From a checkpoint of a small encoder-decoder audio transcriber: 4500 steps.
Rows from block 3 of the audio encoder of a small encoder-decoder audio transcriber, named by matrix and row number. Rows with one number belong to one channel. Each number is 500 + 40 x the weight over its row's rms, rounded and kept within 0 to 999. All counts start at 0. Numbers have three digits each.
After each channel's rows are labels from the 100 clips, of 14976, where the channel reaches its highest value: "peak on" is the class under the peak. Only what is clearly more common there than usual is listed. The data: melodies that start on their tonic, played by one synthesised instrument. In brackets: how many of the 100, against the usual share in percent.
# convs1: first pointwise conv (encoder.blocks.3.convs.1.weight, 192x192x1), inputs 128-191
# convs3: second pointwise conv (encoder.blocks.3.convs.3.weight, 192x192x1, transposed), outputs 128-191

convs1.113:534502549457538531500523557486558496519514481416425477521485510503486495503485511477501495564504503473472500446416544509490481443469558427453500515475502519535567522496515513447458551554489475
convs3.113:485524567602482444498514502506507526475417438532463526522554436478461449490520514469520479466493514486529540528505471439447500575508506532539484524519558465482524457507498528503541492493496506
peak on: C#3 (45 vs 0.9)

convs1.121:542495464602490552576485476514495530472472419497457435547446480500512477484466438423510533506497567501477550501576628484512458522510472458491519525553447523511483508476509479468488533512364499
convs3.121:536476439418500483523521544491515532443549526437553510459498501545490503503493544482480593522487498439498490460487501523530462514478552541494518432574494470521504480579455578525540535458436589
peak on: no note (96 vs 26.8)

convs1.82:491518504557520572483554491422469544507443491438493560478518533503492424451529553521502522487515531478639602505486565494573512536543455494529500474493580521459491531417470503443491511505549501
convs3.82:490504451478524554519493503528536492504477544534475506493576486522470449485496463407520520523566484503532395449456511500468552519472462553503463552497435527511576519524517505601505449541545449
peak on: C#3 (28 vs 0.9)

convs1.83:540492542526508568515572503458516466440530490487529513524449502540474482449544523450466475484499478522448526533565563496469472534457522556479621492454493559492563508500457496452487472523522504
convs3.83:523495548514534567512516459438484495564494531536496573523478488514476552519464511461594521457506550474571513489528568481511418494455502522476555522456460562411531464451538490465525478486418472
peak on: no note (68 vs 26.8)

convs1.49:542523530523484424472501546542483460510532545515415483462444448485489491527495487543560428515464488491547494470484574502458503489507457538502492481537445431512465515497434502476465442389523468
convs3.49:429530540436502476548556522544467493536502550478532472540508476440494486437459476519537490487482522495486498491467529519567466529496534347479459481519483415452538457538452481456509413472457513
peak on: A4 (52 vs 2.3); A3 (32 vs 1.5)

convs1.150:530481518499465521451560511543517519559477485529469568530539506459548499500466513509542559512455517479536438508546548515408515422547501447485497546471540418516436509556499527525534525448535475
convs3.150:537519462471492553539522425500492511549492479495531516506475425581572510487564484498519520566461555513521486519514544527526497432502557523480469493488492474518493483472474512440426511571506371
peak on: A4 (30 vs 2.3)

convs1.103:460507529484438501499540449514459467472470517492443482504453472559587453520499544493525465457529553477469536430506563503495485476464507554419506447557488576471477577484517463526523541505515507
convs3.103:494448484527420455556499467474461478513508547460494478516474537513520459588470523529500488518523522483557594538542475480495511528547490459491405511532503523531450559513535483489425484483444475
peak on: G3 (48 vs 1.5); G4 (39 vs 2.3)

convs1.81:513483456500505538510461520486525405441449466489468464471468542495469500504538637509451466533479518470493494435483497404518496545405448519543492507552522589447522510494546469513479501575475491
convs3.81:490496597427492559496500505477479482519554394521485508520561531564574443454555471532481449563518501545548515497479515460432535455531480476564497508496469492455560462485447462579462484462439474
peak on: D5 (25 vs 2.1)

convs1.109:532464470455482484481490440544468512461447474551480444545441499482474503520533458478467453551520448458431522525567465450478461517481547576517495495477554539536478496545540528550534492459496482
convs3.109:505536491485542496468509437509506399462473478507511558490540442516519490529446439494492524528497493539545521461468480514530496570543534536489492485497493483468516509510512528475472554648518517
peak on: A4 (54 vs 2.3)

convs1.102:481558532517424443500467525552467526450491529503533500464527507481495444520447517473500544506477427488520557493539495492490485499567523432475483523481488476536558516485526485543490477474426535
convs3.102:523507495465506473543558476502538548549462518542447474538480555518425463484442511483473471504505509504409493448456509530434516519491458540476526582482478487582466527561526498509399590522569534
peak on: C#3 (31 vs 0.9)

convs1.107:484518548499497596487484538472435552486523524526540434529501542492455459432415438485490487469489453497456523516482468521506524498485507490556563491530480530492547465478585454494483509515504585
convs3.107:513517585502534495496523470491450486527566519502470467557456468566517576494486572471623473522417482522529493593534541491492519546512446544496493510453472524498452555472509466462449494537487513
peak on: no note (83 vs 26.8)

convs1.140:571494514520506523538497538504519493484507569373512455449501427433500492456535508435482511489488509525486556468539447481448482479482483541552410518432539565469460530473546518434499479497516451
convs3.140:471449446518481481580489490445440506513470564498478503460545504516483446521492496525551475495534479522425494455523470495452450495524472465460559507480564497487531520503445546499499481429483479
peak on: D5 (35 vs 2.1)

convs1.111:467524489533482468524491482521532523442482547408564466499480473518494557465485539554504418517471464538461497459501455422479559564534452457537546510560516514536537532493502502453525497605535485
convs3.111:513542466495471559519506485426513521498522519480539537475471462512513473476485530449541539510443493491481500530476468503580565500469528471384468454508554456576482529437419426561542527502477498
peak on: C#3 (25 vs 0.9)

convs1.118:522523526440435494506460545564527511495482506496480532442508447523484486444544462486482498495511528459522554570483483538534416519470481495519478488471474515541512541455555517516538515493481551
convs3.118:502497532484551514531514498472500460551504499517494560516470444469520502479528532482485538499414481529421558441558491525577491455455559472449468486477567495488513525440513519464456540511457469
peak on: no note (64 vs 26.8)

convs1.137:490518436457482563527477549537479546502527465513522462536535454550467443571532539480489527506494468532518542571475438470498441512457489451490492465595485484472505535454468420527543479398474461
convs3.137:446489518558445498478563564527518543566491471506533451446528523483541530483465525532486453523464410515507488522499454590562547532525440540493554516460518445507507467537475480528477451487545538
peak on: C#3 (60 vs 0.9)

convs1.117:469351524533476465516547550529456416534560473501519542483571498456559478508510536536465488455407540503531563521490460475483462525517515491488559453498502533504502474495486471452563512523477446
convs3.117:542519475512447533512430402472499505455415468540509433519387533529497531460477454458558469457509478453540488468474508471514471443487463489428498557486461511455540459531525541577503602486498521
peak on: G3 (38 vs 1.5)

convs1.44:535458499522563518460516411564445446444440479509525519467466491522460436492444510469499500445503520467480425509505485430461466505506405514531484490534507493515515477564467441495454545543495477
convs3.44:431519550528547485410553509498494529474425505478518434459528478462533464452468502558496469481540500436536535507451594441403547464564492448558509522475561461498523540471436445492497467546461536
peak on: G3 (40 vs 1.5)